config.toml
horizontal_flip = true
cond_dim = 192
norm_position = "sandwich"
fused_qkv = false
inner_norm = false
width = 128
init = "lecun_normal"
eps = 1e-08
grad_clip = 0.5
ema_decay = 0.995
steps = 9600
batch_size = 256
warmup_steps = 960
Rows from block 2 of a small image diffusion model, named by matrix and row number. Rows with one number belong to one neuron. Each number is 128 + 24 x the weight over its row's rms, rounded and kept within 0 to 255. All counts start at 0.
After each neuron's rows are labels from the 100 images, of 14848 (inputs lightly noised), where the neuron reaches its highest value: "top examples" is what is common among them. Only what is clearly more common there than usual is listed. The data: reaction-diffusion patterns (Gray-Scott).
# fc1: MLP up (model.blocks.2.mlp.fc1.weight, 512x128), inputs 0-127
# fc2: MLP down (model.blocks.2.mlp.fc2.weight, 128x512, transposed), outputs 0-127

fc1.365 [ 92 167 140  59 102 125  97 156 132 103 141 143 141 177 147 170  95 124 103 113 154 115 123  98 128 110 140 134 101 104 124 134  83 127 157 121 148 132 140 133 123 153 144  86 119 133 124 155  85 101 130 122 135 112 112 103 114 174 123 102 180 139 105 106 120 146  82 102 156 131 123  88 109 108 137 113 160  76 130 176 120 123 143 114  94 106 137 142 154 150 157 149 153 119 119 117 102 149 147 140 127  98  82 101 146 139 120 130 144 112 103 108 162 114 157 121 150 169 141 137 117 104 125  81 131 131 124  95]
fc2.365 [142  83 103 178 156 113 153 120 119 151 101 104 113 108 106  67 164 125 163 116 122 115 123 151 153 121 111 117 167 153 150 109 173 139  86 123 130 118 108 105 131  99 122 145 153 146 144  91 164 139 113 128 126 133 152 174 137 105 122 172  92 105 144 133 123 111 162 149 128 145  91 170 149 151 132 130  83 170 116  86 113 152 121 131 143 164 126  97 117 109 104 121 114 136 123 138 149 120  70 124 120 160 164 161 103 107 138 122 127 149 148 166 102 147 101 147  97  99 103 125 138 140 147 160 123 122 133 149]
top examples: embossed; cool

fc1.395 [111 131 149 158 155 131 104 110 120 118 117 177 169 134 111 120 149  95 117 130 101 163 124 101 173 182 101 140 126 148 145 149 156  98 123 134  97 126 121 142 154 130  93 127 116 106 126 128 127 156  57 121  99 113 163 104 154 127 172 115  95 132  77  81 127 137 146  98 108 128 123 163 157 146 118 141 132 165  97 103 119 148 126 159 139 106 126 132 109 140 126 135  72 119 115 128 128 125 126 102 101 123 103 128  73 134  91 110 137 138 128 129 166 104 185 139  86  94 117 104 116 116 110 119 132 125 108 155]
fc2.395 [112 115 117 124 101 164 112 134 115 137 182 141 130 175 108 125 140 111 106 115 101 127 159 120 125 132 165 119 133 141 116 143 102 161 134 104 155 175 128 157 101  85 129 160 107  91 109 126 148 155 121 127 125 132 177 121 122  95 147  93 192 128 123  97 114 135  93 116 139  95 140 143 127 113 143 127 106 105 130 149 111 158 112  89 118 112 123 199 114 134  93 128 141 125 107 123 139 145 132 137 152 132 162 115 177 135 102 110 143  99 100  85 134 146 124  95 158 181 146 157 109 117 115 109 160  97 127  80]
top examples: stretched; vivid

fc1.443 [138 128 117 145 116 121 100 141 138 129 135 167 125 160 129 121 166 107  85 122 116 125 132 142 104  91 106 126 148 158 112 175 176 130 140  96 147 112  93 161 143 165 144 156 131 139 103 116 114 121 124 142 161 138 160 121  84 134 137 110 125 100 139 121 170  83 119 174 143 130 133  89  96 134 136  70  91 130 179 136 127 135 139  99 167 127  93 106 157  98 180 151 136 148  89 145 125 101 161 111  89 120 112 167 125 106 151 106 125 138 163 116 126 157 104 145 135 101 117 124 149 136 138 132  89  89 112 121]
fc2.443 [121 119 147  88 122 116 133 113 119 117 119 142 144 118 104  56 106 148 170 192 107 107 160 111 123 135  87 117 122 130 205 139 127 115 128 102 137 133 151 121 186 137 104  85  96 118 126 125 142  91 125 144  87 151 131 134 149 141 114 125 141 165 103  86 123 123 115 165 132 120 150  95 109 157 115 107 140 101 137  95 134 119 154 176 125 134 123 123 123 113 117 131  78 128 121 129  87 136 157 104 141 153 150 100 151  87 106 131 151 130  94 129 152 119 118 127 106  94 145  98 137  96 156 134 165 123 116 151]
top examples: grey

fc1.137 [ 63 164  86 142 115  82 108 132 120 153 134 118 123 157 146 146  89 120 137 147 145 136 151 130 140 109 134 129 137 117 148 120  83 128 164 130 139  95 130 104 155 136 158 132 154 154 144  91 134 126 146  96  94 131 153 107 162  92 141 158 146 134 112 104 160 160  89 112 126 122 107 129 141 131 121 186 100  56 129 124 114 163 129 112 139 153 156 120 110 131  80 161 119 139 133  93 105 119  96 118 126 148 142 146 153 119 139 164 119 153 143 133 114 147  98 169 146 101 115 131 125 125 144  65 122 137 162  98]
fc2.137 [163  89 160 123 139 187 176 151 142 115 116 125 142 112  94  96 178 119 130 101 111 110 124 141 106 114 119 138 127 130 140 129 133 136  91 141 135 150 130 114  94 102  92  97  93 112 135 171 112 118 103 126 172 124 102 157 123 145  92 113 127 108 167 145 104  98 178 186 164 160 109 126 101 116 126 111 156 176 100 147 122  88 126 127  87 132  99 132 143 138 167 135 120  78 115 154 151 137 158 132 119  95 140 127 109 131 120 132 148 100 128 129 143  86 144  96 133 141 126 133 132 133 134 169 135 119  87 143]
top examples: stretched; vivid

fc1.26 [ 76 128 117 130 132 118 116 140 132 117 124 102 155 125 158 123 158 187 119 111 164 144 121 125 133 143 124 133 144 117 153 142 106 140 129 144 123 138 119 134 148 125 127 130 122 129 182 139 134 173  48 118 102 141 110  81 130 116 145 122 128 138 116 133  78 120 105 156 116 117 116 183 105 134 115 132 155 117 107 135 140  85 110 133 142 123 174 147 116 218 117 115  99  94 112 133 108 140  74 104 130 104 141 171  95 119  90 100 107 101 148  95 130 142 137 126 142 103 150 142 100 130 150 131 109  98 104 118]
fc2.26 [131 131 133  95 117 115 142 132  85 113 113 142 107 132 104 123 101 123 140 179 102 115 120  91 110 121 151 117  95 120  96 141 118 144 103 141 154 136 179 133 118 138 110 156  72 121 130 176 153  94 137 151 131 136 122 132 115 124 128 122 130 115 135  91 127 107 139 135 195 101 136 130 161 118 144 113  80 138 125 126 157 177 123 152  37 171 140 110 131 109 130 135 139 115 125 136 138 111 133 117 145 174 165 136 160 105 149 144 105 143 112 111 168 124 126 111 114 111  82  68 113 127 130 146 149 146 153 152]
top examples: embossed; stretched; grey; feed 0.062 kill 0.061

fc1.457 [106  93 113 156 131  99  96 158  89 133  96  99 145 126 138 130 144 109 148 144 130 129 115  92 116 142 118 150 125  97 150 128 136 171 124 148  83 138 135 107 163 145 139 129 102 141 175 177 126 122 127 101  78 151 134 125 152 109 122 126 166 111 153 148 135 134 127 116 149 128  91 158 118 132 127 133 109 112 150 105 108 117 122 139 146 118 148 112 111 103 157 162 125 157 125 113 108 149 153  88  71 107 176 168  85 142 126  90 161 128 154 102 177 110 114 126 113 110 131 111 134 115 160 119 108 108  48 108]
fc2.457 [135 126 131 116 108 140  93 129 138 123 130 139 117 132 123 133  97 142  95 114 161 145 161 123 152 110 153 119 144 112 102 155 137 136 143  66 137 149 108 100 150 107 174 135  97 124 148 125  93 112 118 106 144 130 184 140 159  91 148 142 127 143 107 128 151 145 128 110 112 147 135 120 105 121 114  93 127  93 124 129 122 102 167 137 113 167 152 127  95 161  91 120 150  65 165 136 152 118  93 139 154 125 108 109 157 121 136 180  92 140 101 166  77 147  95 114 113 161 146 171  94 148  90 130 126 153 151  95]
top examples: stretched; vivid

fc1.481 [ 91 166 153 154 114 102 115 121 116 119 160 132 135 141 132 146 113 170 164  97 180 135 160 113 136 157 133 131 105 134 132 127 139 126 138 138  45 130 138 125 125 156 159 122 146 148 145 122  83 113  86 160 113 168 116 161 141 143 123 138 136 133 107 117 118 161 148 122 141 137 100 155 100 139 131 163 132 102  62 145 150 128 110 141 109 150 130 115 105 116 128 123  83 174  77 131 163 105 130  97 173 121 148 147 107 121 121  88 120 123 134 148 161  96 135 111 102 116 160 117 154 130 143 136 126  89 127 171]
fc2.481 [118 150 129 138 138 150 127 124 130 135 116 142 140 112 121 136 127 132 168 106 100  95 107 116 113 124  83 116 138 128 124 103 130 131 119 108 185 146 152 128 156 148 105 125 162 147 121 146 156 116 106 110 135 110 138 166 117  87  80 134 170  93  92 143 125 100 143 134 198 138 181 103 159 105 100 122 130 142  86 117 172 112 108  91 111 139 114 144  97  72 138 106  84 176 120 108 163  94 164 127 144 126 175 134 152 132 173 131 162 109 115 162 128 130 143 118 137 126 115 137 155 142 143 113 143 124 145  95]
top examples: embossed; vivid

fc1.135 [109 119 145 114 169 161 118 170 116 119 142 131 157 146 105 121 150 116 142 172 141 153  95 130 113 162 116 167  93 109 113 120 145 117  97 134  95 175 140 102 154 130 111 121 112 104 157 131 180 141 140 118  95  98 115 125 133 127 154 144 114 147 106  96 128 129 126 120 125  92 105 125 156 127 112 118  78 128  93 152 134 100 114 157 126 131 179 116 115 119 204 150 152 106 124 145 121 122 145 117 152 178 103 121 142 128 116 142 146 106  96  80 147 115 176 130 107 166  83 129 135 116 152 111 173  93 135 115]
fc2.135 [123 117 111 153  99 153  82  95 157 135 122 146  81 143 148 127 136 127 128  95 133 112 135 157 140 141 144 107 140 139 155 161 122 188 156 104 117 158  63 131 139  98 149 114 135 159 131 127 147 118 114  99  80 134 137 126 143 185 116 124 112 136 147 115 158 147  81  98  91 179 133 127 120 155 128 126 143  79 182  96 133 126 122 134 155 132 116 118 157 130  89 103 126 145 143 160 138 104  80 150 141 136  94 138 115 139 134 141 139 141 156 168 137 107  75 110 131 124 132 142 143 120  78 142 125 132 117 105]
top examples: pastel; grey

fc1.157 [140 115 134 117 150  98 155  94 129 112 150 176 148  96 160 134 164 117 120 128 129 120 105 146 112 108  98  81 154 128 106 185 140 126 144  95 133 115 129 180  80 125 147  91 138 120 141 132 160 125  99 129 170 140 150  97 125 121  65 135 123 117 149 117  99  97 131 144 176  81 130 122 191 129 122 129 107 131 130 115 100 114 161 121 127 128 104 114 117 134 147 109 145 153 132 157 125 104 132 129  90 116 142  76 128  95 148 169 162 136 147 132 125 130 107 156 142 132  99 134 118 116 131 131  78 159 126  80]
fc2.157 [156 138 110 117 137 104  85 136 107 144 119 155 132 126 143  93  88 156 136 144 121  88  98  98 179 128 108 145  75 127 171 166 153 132 118 135 152 139 123 156  97  90 184 103 138 130 177 145 139 156  96 145  99 121 179 100 138 171 133 127 134 143 107 110 102 132 161 120  95 101 106 142 169 182 151 131 119  98 136  83 109 155 131 145 129 136 187 131 144 112 136 104 140 141 137 118  93 123 116 135 144 123 142 114 104 115  97 100 119 148  96 163 136 108 119 110 118  98 144 116 105 102 141 124 117 142 142 132]
top examples: feed 0.078 kill 0.061

fc1.511 [153 101 166 138 130 124 110  94 112 116 102 132 170  94 123  35 125 130 154 106 110 117  38 121 125 180 127 171 145 119 167 134 148 128 109 178 142 152 103 129 153 140 129 138 114 138 109 171 101 135 119 144 145 126  93 133 139 155 139 118  99 103 125 137 109 112  96 136 107 188  90 137 150 102 122 108 152 145 147 139 135 145 150 129 138 113 138 133 156 122 100 120 155 135 134 125 127 144 139 132 114 158 119 121 109  94 149 152 155  89 118 102 163 154 152 129 122 138 163 129 116 113 121 137 107 130 162 134]
fc2.511 [100 180  82 137 111 126 117 157 141 143 139 135  94 152 117 191 125 123 109 171 155 132 202 119 115  91 138  72 124 132  84 140 115 128 160  82 126 119 136 137  98 133 121 126 152 130 160  96 163 143 158 120  98 132 165 140  97 117 130 134 147 161 137 113 126 156 172 104 136  74 149 123 110 180 154 146 102 126 100 126 125  95 126 126 116 144 128 134 113 146 151 146 127 143 115 150 112 117 104 138 135 105 118 145 122 163  90 114  82 169 126 142 110 130 121 106 125 128  85 124 138 138 110 133 145 121  96 102]
top examples: feed 0.078 kill 0.061; feed 0.058 kill 0.065

fc1.259 [149 121 146 139 106 135 109 148 133  98  99 105  70 164  99 138  95 124 121  69 105 130 146 122 102  99 128 133 150 171 141  77 156 122 136 126 138 145 139 116 117  89 183 140 150 151 101 137 124 125 138 164 114  73 109 154 123 178  96 153  98 136 142 110 133 133 111  97 123 123 137 107  99 126 121 120 107 152 155 144 169 156 156 153 110 101  90 140 130 102 137 147 120 127 153 104 123  92 159 126 145 151  88 172 144 113 125 105 138 141 137 113 134 109 133 119 145  68 112 131 131 165 164 120 150 101  94 116]
fc2.259 [124 177 124 121 146 121 135 126 153 136 114 118 172 139 112 151 115 160  85 127 133 143  94 157 164 119 109 113 100 106 121 134 136 101 128 130 112  79 124 131 140 111  55 135 125 121 103  86 125 107 156 164 192 137  87 147 109 128 120 116 158 115 125 121 165 145 138 116 109 129 126 147 101 152 170 100  85 125 140 120 173 120 126 143 156 160 123 115 152 120 134 121 121 124 124 110 121 104 116 118 112  94 151  95  84 109 137 142 107 166 149 110 137 179 150 174 119 182 125 141 140 109  86 121 109 170 136 121]
top examples: grey; feed 0.078 kill 0.061; pastel

fc1.161 [140 106 159 140 146  99 118 147  77 100 113 127 122 148 103 108 163 135 164  95 125 157 183  98 165 143 119 127 106 116 159 115 172 115 131 145 131 150  94 156 143 141 145 120 121 106 150  98 104 143 136 173 114 150 128 141 136 107 160 136 115 151 110 119 114 167 121 119 132 119 121 167  61 155 132 162 170 119 117 103  98 100  93 135 150 133 120 128 132 111 134 124  90 147  91 104 142 156 160 116 154 103  98 104 123 132 136  71 176 154 111 147 164 108 128 105 127 144 113 139  98 165 142 100 107 105 114 142]
fc2.161 [170 157 126 101 144 111 138 114 154 146 155 118 123 166 181 164  98 110 111 125 152  70 142 127  97 150  83 129 142 124 127 124  77 133 100 106 110 123 108 132 123 142 142 151 163 128 135 145 121 104 128  93 112 155 156 113 135 141  98 155 142 149 115 139 142 148 144 103 154 117 126 149 192  66 101  99 143 127 120 137 132 146 126 160  99 131 127 170 125 107 116 119 145 107 125 182 143 125 105 136 139 129 161 160 147 130 102 128 115  72 145 150 109 122 119 168 141 131 130  53 126 146 155 125 139 120 118 157]
top examples: embossed

fc1.34 [135 144 132 153 107 117 100 146 146  70 105 136 144 141 103 139 117  85 126 154 101 173 164 148 137 152 152  92 100 126 128  95 136 125 103 170  96 118 102 136 122 104 146 120 154 109 117 127 143 147 123 164 109 167 103 120 141 117 148 105  77  86 135  77 121 135 121  98 124  94 160 116 132 144 130 158 160 126 108 147 119 130 138 169 132 111 145 133 146 150 116 138 121 152  78 164 126 134 132 143 140 194 165 108 103 107 130 106 107 115 126  70 116  98 112 111 111 170 161 146 125 106 147 167 105 137 109 115]
fc2.34 [107 142 179 117 110 150 171 162 107 129 130 113 158 129 114 106 114 141 143 102 110 114 109 106 141 125  97 135 126 123 125 144 133 143 145 153 128 136 106 121 136 163 127 156  80 127 127  96 131 113 129 106 136 106 135 151 131 145 126 142 163 105  89 147  89  94 113 166 102 152 137 106 167  68 128 120 125 152 161 149 136 113 138 156 106 120 155 136 123 127 125 120  82 132 157 123 107 101 162 104 116 147 130 125 157 123 122 139 172 123 135 130 209 139 129  74 148 168  95  87  78  91 146 104 144 118 165 104]
top examples: vivid

fc1.189 [133  66  91 153 145 113  97 163 116 107 149 152 180 121 174 129 164 106 102 121 116 123 118 130 119 138 117 121 132  84 146 160 124 149 134 128 118 117 114 178 145  98 158 134 135 124 152 162 157 129  74 108  81 128 111 125 122 108 114 125 113 108 106 109  90 141 115 109 136 125 152 135 143 113 139 129 130 133 111 105 105 102 147 120 139 121 156 152 124 147 125 113 138 147  96 109 161 197 114 147 111 141 104 113 180 200 100 148 137 124 150  89 115 164 120 153 146 138 116  88 113 131 136 118  93 109 132 100]
fc2.189 [133 133 105 117  86 168 126 115 102 119 129 155 152 123 107 112 135 105 114 130 152 138  73 124 159 111 134  91 132 147 135 142 130 108 150 149 137 129 115 174 154 126 138 107 123 132 177 201 147 121 110 119  88 137 144  83 101 130 149 124 152 129 117 119  81 124 147 157 139 138 141 156 140 193 142 150 152 118 116 145 108 104 134 124 174 148 142 123  75 182 149 128 110 149 141 124 149 148  99 124 127 139 127 122 141 103  75 126 119 109 121 129 127  95  97  64 139 155 153 133  93 113 116 129 123 159 149 163]
top examples: feed 0.078 kill 0.061

fc1.239 [113  93 120 120 117 152 119 115 123 122 131 101 107 122  78 148 152  70 117 133 101 125 122 136 172 127 119 118 118 145  98  69 139 134 111  86 121 104 100 143 135 146 163 156 165 120 102 113 134  81 155 126 129 175 128 151 115 143 149 157 164 139 142 110 116 139 130  62 142 157 155 138 111 172 115 134 133 132 182 153 145 163 139 106 131 173 132 160 138 156 101 116 132 136  68 137 139 122 162 153 128 127 129 155 134 103 153 122 117 146 153 133 121 100 134 122  86 156 162  85 133 123 107  97 130 122  96 145]
fc2.239 [ 98 130 116 133 138 153 116 140 135 118  99 154 142 123 114 112 127 100  99 137 136 165 139  56 169 125 186 143  89 127 113 118 114 119  98 118 105 110 128 134 151 125 133 127  80 114 119 152 100  71 122 154 126  90  92 147 158 127 124 105  74 101 109  86 137 132 128  79 136 133 167 112 137 170 147 107 124 181 147  83 116 149 187 160 144 141 115 115 113 151 111 143 127 119 123 106 147 140 144 139 148 150 114 143 137 139 168 140 120 145 154  96 111 140 161 153  86 154 160 134 125 113 136 126 152 120 126 125]
top examples: vivid; feed 0.078 kill 0.061

fc1.148 [146 103 138 100 102 116 158 130 165 150 153 145 102 144 135 161 141 159  92 144  97 108 139 124 111  95 139 156 153 169  62 118 125 144 115 119 139 167 150 147 169 116  98 147 111 143 113 135 130 145 131 101  96 129 107 160 131  98  71 127 119 150 112 150  96 125 102 108 138 133 112  99 114 133 119 140 160 131 155 151 138  97  88 124  99  82  82 157  94 120 145 162 127 143 112 168 165 102 148 144 133 157 139 178 160 125 112 142 173 167 110 104 115 109 119  99 141 112 108 128 147 152 102 136 136 151 109 136]
fc2.148 [104 113 118 153 100  79  78 111  79 140  95 135 118 145 140 120 112 140 135 113 155 138  79 127 197 150 146 176 115 137 150 124 125 142 115 140 125 111  84 105 124 148 117 127 106  86 131 128 150 127 142 128 124 122  83 156 108 110 126 153 158 110 119 185 162 125 154 130  79 150 110 135 135 153 146 130 111 129 130  88 146 150 136 156 182 144 163 124 148 134 161 116 146  91 140  91 151 160 106 109 134 145  96  91 105 117 147  97  99 152 113 138 120 134 151 152 112 108 148 108 120 150 133 159 131 148 147  96]
top examples: grey

fc1.320 [112 128 101 104  98 146 147 105 139 153 109 138 118 113 136 102 149  92 112 162 173 119 128  98 135 142 104 131 168 140 145 176 106 109 150 112 116 119 117 145 141 137  72 104 116 117 161 165  92 112 127 118 130 105 171 126 135 124 137 129 119 115 157 115 132 102 114 155 141 133 102 139 139 146 152  89 145 148 130 139  90 106 142  97 128 105 110 118  86 130 100 143 192  77 122 129 153 160  85 154 125 104 128 147 156 142 162 118 128 102 181  97  66 146 109 175 153 129 137 136 105  90 158 129 119 111 141 142]
fc2.320 [107 129 128 174 177 118 126 139 119 127 144 136 149 152 108 168 107 135 145 161 102 135  82 119 152 109 159 142  62 103 112 162 110 175 154 146 143 127 120 130 139 158 135  93 101 159 125  91 146 138  92 137 134 176 108 109 111 136 141 138 118 122 131 115 118 154 168 112 128 170 125 129 100 175  90 132 121  94 105 120 148 131 108 156 141 145 151  94 178 153 105 123  91 155 130  99  84 125 134 149 149 143 136 131 103 166 127 159 104 148  87 161 171 126 107  85 113 122 124 111 108 121 113 132 110 140 116 142]
top examples: feed 0.078 kill 0.061

fc1.449 [148  98 129 102 145 140 124 112 120  88 101 112 116  59  99 121 139 142 129 125 143 108  92 116 112 139 134 153  89 163 127  88  77 122 114 152 153 106 101 131 135 117 118  97 157 142 151 205 123 162 113 107 116 102 112 131 100 140  99 142 118 102 106 141 101 158 119 125 130 140  85 148 151 125 175 110 103 161 140 120 141 118 145 103 117 152 127 122 180 120 139 130 104 135  72  90 117 128  87 152  92 129 142 117 132 124 167 115 135 150 135 147 130  64 128 121 137 149 135 158 140 123 161 108 123 139  94 115]
fc2.449 [113 136  87 164  92 112 141 180 112 148 158 111 117 184 152 127  97 108 101 126 148 166 147 136 171 128 102 127 137  60 111 128 136 146 127 114 133 129 138 136 113 129 157 157  88 137 124  77 115 104 154 110 136 167 171 154 154 109 135 157 151 146 149 119 127 112 140 130 154 115 137 122 121 128 104 154 144 103 129 157 116 142 145 150  91 114 118 167  84 153 122 121 153 112 180 134 108 128 129 118 166 116 114 133  96 125  87 147 121  76 144 127 114 186 115 133 106 135 108 118 135 115  93 112 126 114 166 100]
top examples: embossed; vivid

fc1.76 [106 119  98 178 132 165 135 193  79 164 140 100 114 146 140 161 118 115  92 139 124 100 136 125 100 103 138 147 109  70 148 131  92 149 150 117 119 124 131 127 108 127  74 117 135 133 143 122 138 130 124 123 121 118 104 119 152 125 114 104 162  80 109 111 112 151 199  97 156 141 111 103 110 127 131  94 142 112 114 113 129 137 145 126 152 142 119 161 166 125 162 142 171  86 146 139  98 107 115 146 112 160 151  90 117 129 120 180 139 143 105 146 115 100 138 129 111 106 128 119 149 147 134 161 124 115 155 174]
fc2.76 [133 140 142  92 120  86 123  71 169 108 115 129 133 119 108  99 150 129 162 119 140 142  90 139 162 162 124 107 143 174 115 110 146 112 118 135 128 115 134 119 147 120 162 124 114 132 136 169 117 117 119 110 128 145 162 136  97 148 131 147 107 158 144 133 164 103  53 170  75 135 127 128 141 128 142 145 113 127 133 170 113 141 129 140  76 104 157  92  86 136  96 131 105 156 104 121 177 156 141 125 124 106 121 181 147  97 151  90  96 109 147 127 130 140 105 120 155 145 112 135  95  97 142  91 140 154 111 118]
top examples: pastel

fc1.342 [149  93  49 136 138 105 161  96 147 154 140 149 119 113 109 112 109  97  96 140 130 155 143 100 130 100 116 141 119 183 168 115 101  95 135 118 152  86 137 115  92 130 106 111 139 130 126 120 155 157 129 119  99 111 176 119 167 123 120 154 129 109 131 115 138 157 101 150 111 118 154 154 149 129 136 117 107  73 151 153 149 124 122 109 164 158 144 138 136  97 115 163  90 104 104  81 126 111 106 147 142 122 147 160  56 143 137 153 140 147 147 112 116 143 134 142 144 106 106 137  96 130 113 152 131 110  86 128]
fc2.342 [120 139 147 137 125 176  95 131 121 102 109 116 167 109 137 149 152 144 154  99 137 101 122 180 126 141 165 100 122 111 104 136 153 170 134 167 150 178 123 107 187 153 117 104 110 143 117 135 110  61 124 127 144 131  95 132  95 145 136 134 106 112 154 136 103 120 115 137 139 108 102 137 124  71 123 131 152 122 106 108  99 136 138 128  81 124  93 152 136 159 125 104 156 154 127 156  95 123 158 106 121 133 122 117 191  98 131  88 138  91 117  85 126 111 122 129  91 131 150 125 148 164 139 100 145 162 127 122]
top examples: embossed; stretched; pastel

fc1.31 [107 138  93 108 145 125 138 153 125 123 142 137 139 121 133 132 122 135 170 132 105 162 121 110 129 138 165 134 124  90 128 167 146  78 128 173  84  77 137 101 105 120  99  98 120 113 125 110 118 140 128 133 174 135 131 157 162 170 126 127 101  85 105  93 136 144 136 125 167 141 125 159 129 143 124 128 134 125 112 139 135 144 102 137 118 188  81 103 130 172  89 122 131 105 127 122 105 134  91  91 116 114 149 150 115 145 138 108  76 117 134 135 152 136  92 114 150 100 149 167  72 128 194 113 144 102 134 121]
fc2.31 [157 131 149 136 103 108 135 124 142  92  92 116 108 150 143 114 175 137 111 121 158  93 151 129 101 115 130 109 108 181 120 125 137 196  97  78 131 144 114 158 162 123 121 165 150 130 146 129 113  94 121 132 109 109 123 102 105 104 159 175 122 174 154 132 105 137 127 126 107 122  98 106 145 132 122 116 115 159 103 125 133 119 117 112 141  90 162 152 118  88 150 162 111 135 127 135 135 144 177 157 145 137 104 118  84  97 122  94 179 120 120 124 132 105 151 140  98 161 114 105 189 116  93 142 119 158 137 148]
top examples: stretched; embossed

fc1.309 [ 80 134 157 179 160 102 120 135 100 168 158 113 101 116 120 146  50 141 157 122 142 124 103 119 144 131 148 145 134 105 132 155 139 115 123 148  66  94 169 145 143 148 100 141 102  85 134 102 149 136 145 120 139 120 156 143 170 116 149 131 111 145 185 141 119 139 157 142  73 170 108 137 119 131 127 100 149 125 133 124 131  79 120 112 129 148 130 147 116 118 124  99 109 113 159 111 132 139 122  80 186 139 175 158 123 100 104 113 116 117 106 100 132 102 143 109 149 146 109 148 132 113 128 146 138 132 134 148]
fc2.309 [167 133 149 158 124  98 133 137  78 127 165 113 162 136 134 145  89 103 135 133 150 162 123 117 146 128 114 136 147 146 112 136 147  93 136 129 127  98 136 130 142 119 126 128 124 120 106  90 139 133 143 147 126 154 196 132 104 108 117 167 112 166 186  95 112 111 155 121  83 131 104 141 143 178 155  60 158 119 135 155 146 148 142  93  76 120 127 116  97 134 148  88 111 112 113 139 131 117 113 126 173 142 144 155 123 134 108  98 137 119 118 137 111 116 148 103 122 118  64 123 120 102 153 177 135 155 144 132]
top examples: stretched; embossed; vivid

fc1.317 [148 138 118  88 143 111 144 130 110 114 120 134 124 143 145 138 155 126 136 141 191 148 148 138 116 109 107 138 121 152 119  87 185 177 161 144 117 137 165 113 119  88 229 119 137 114 136 162 119 152 120 116 135 150 154  90 145 124  96 136 141 135 140 128 151 159 114 141 147 104 158 142 108 134 141 138 129 102 139 135 115 175 143 125 151 139 139 132 115  77 165 136 136 116 112 127 130 104 172 101 134 164 124  85 109  79 117 138 118 135 104 144 129 111 110 117 129 116 160  97 148 103 109  87 105  91 116  97]
fc2.317 [140 153 155 149 109 176 105 121 159 124 115 109 145  69 127  94 141 130 130 125  72  85 117 117 162 116 158 122  96 151 130 128 137 112 136 130 120 113 114 111  98 146 131  92 103 131 146 158 132 129  95 164 140 101 124  93 155 130 101 125 155  99 135 118 155 141 139 139  93  96 101 122 134 125 163 111 147 126 138  95 135  71 148 148  98 158 178 127 103 102 114 105  97 123 130  97 149 106 155 117 171 144 177 114 146 145  76 102 158 152 120 179 129 176 115 160 118 154 121 145 124 109 139 136 131 137 128 115]
top examples: stretched; pastel; grey

fc1.336 [ 96 138  65 159 102 132 163 151 115 114 107  93 122 112 162 148 121 127 125 126 142  92  89  90 154  90 186 144 141 108  94 141  80 152 113 169 122 118 101 152 130 102 139 132 105 130 135 194 131 121 121 121 113 137 121 129 102 132  92 136 105 110 101 148 120 128 174 108 170 122  88 142 173 139 147 136 173 109 149 123 142 103 138 108 145 124 139 141 100 131 134 136 127 123 157  96 167 153 105 169  93 126 100 115 140 147 166 143 137 147 109 131 108 117 114 119 160 149  96 129 115 144 114 118 105 170 107 139]
fc2.336 [136 137 121 106 113  99 130  81 123 168 155 134 117 136 133  96 111 137 131 212 125 138 143 141 137 180  96 132  90 117 140  80 136 110 159 106 144  92 138 101  91  96 112 117 152 157 159 116 131 139 100 100 123  98 123 125 132  89 153 142 174 142 150 133 117 148  95 106  85 119 149  97  90 153 108 144 111 158  80 164  99 140 127 139 114 130 124 122 104 138  97 140 163 124  91 136 113 101 130 120 165 149 132 125 122 114 106 153 130 137 146 164 150 122 124 110 114 165 180 140 101 123 138 127 147  98 158 113]
top examples: embossed; grey; feed 0.062 kill 0.061; setting: feed 0.078 kill 0.061

fc1.427 [120 113 125 118 128 151 167 140 145 134 135 134 157  91  73 150 172  83 125 118 116 155 138 113 171 119 149 134  99 116 140 134 159 119 130 136  79 123 109 116 139 140 139 136 135  82 126 120 130  98 136 176  87 119 111 134 162 122 150 138  91 162 133 115 125 136 120 101 133 133 153 164 111 152 111 175 148 153 173 133  92 134 127 169 140 140 145 184 145 129  81  97 160 119  67 134 119 188 118 116 158  97 130 127 120 110 148 110 136 131  89 114 133 125 176 122 115 147 121 133 113 125  98 100 106 139  98 148]
fc2.427 [104 117 130  95 130 136 171 128 144  92 123 167 113 136 104 172 180 105 100  97  81 155 142 125 130 105 159 143 124  89  96 158 122 126 146 125 101 100 118 124 117 161 163 142  82 132 112 124 154 115 101 145 124  99 118 122 110 114 143 158 127 138 146 122 110 101 124 129 119 161 149 126 146 135 139 141  98 160 167 153 114 142 152 168 117 144 164 166 151 117  93 159 140 113 101 126 111 157  96 122 108 145 181 119 164 117 155 108 135 146  91 129 173  98 166 130 117 158 132 113  79  97 106  97 140 160 116 132]
top examples: vivid; feed 0.078 kill 0.061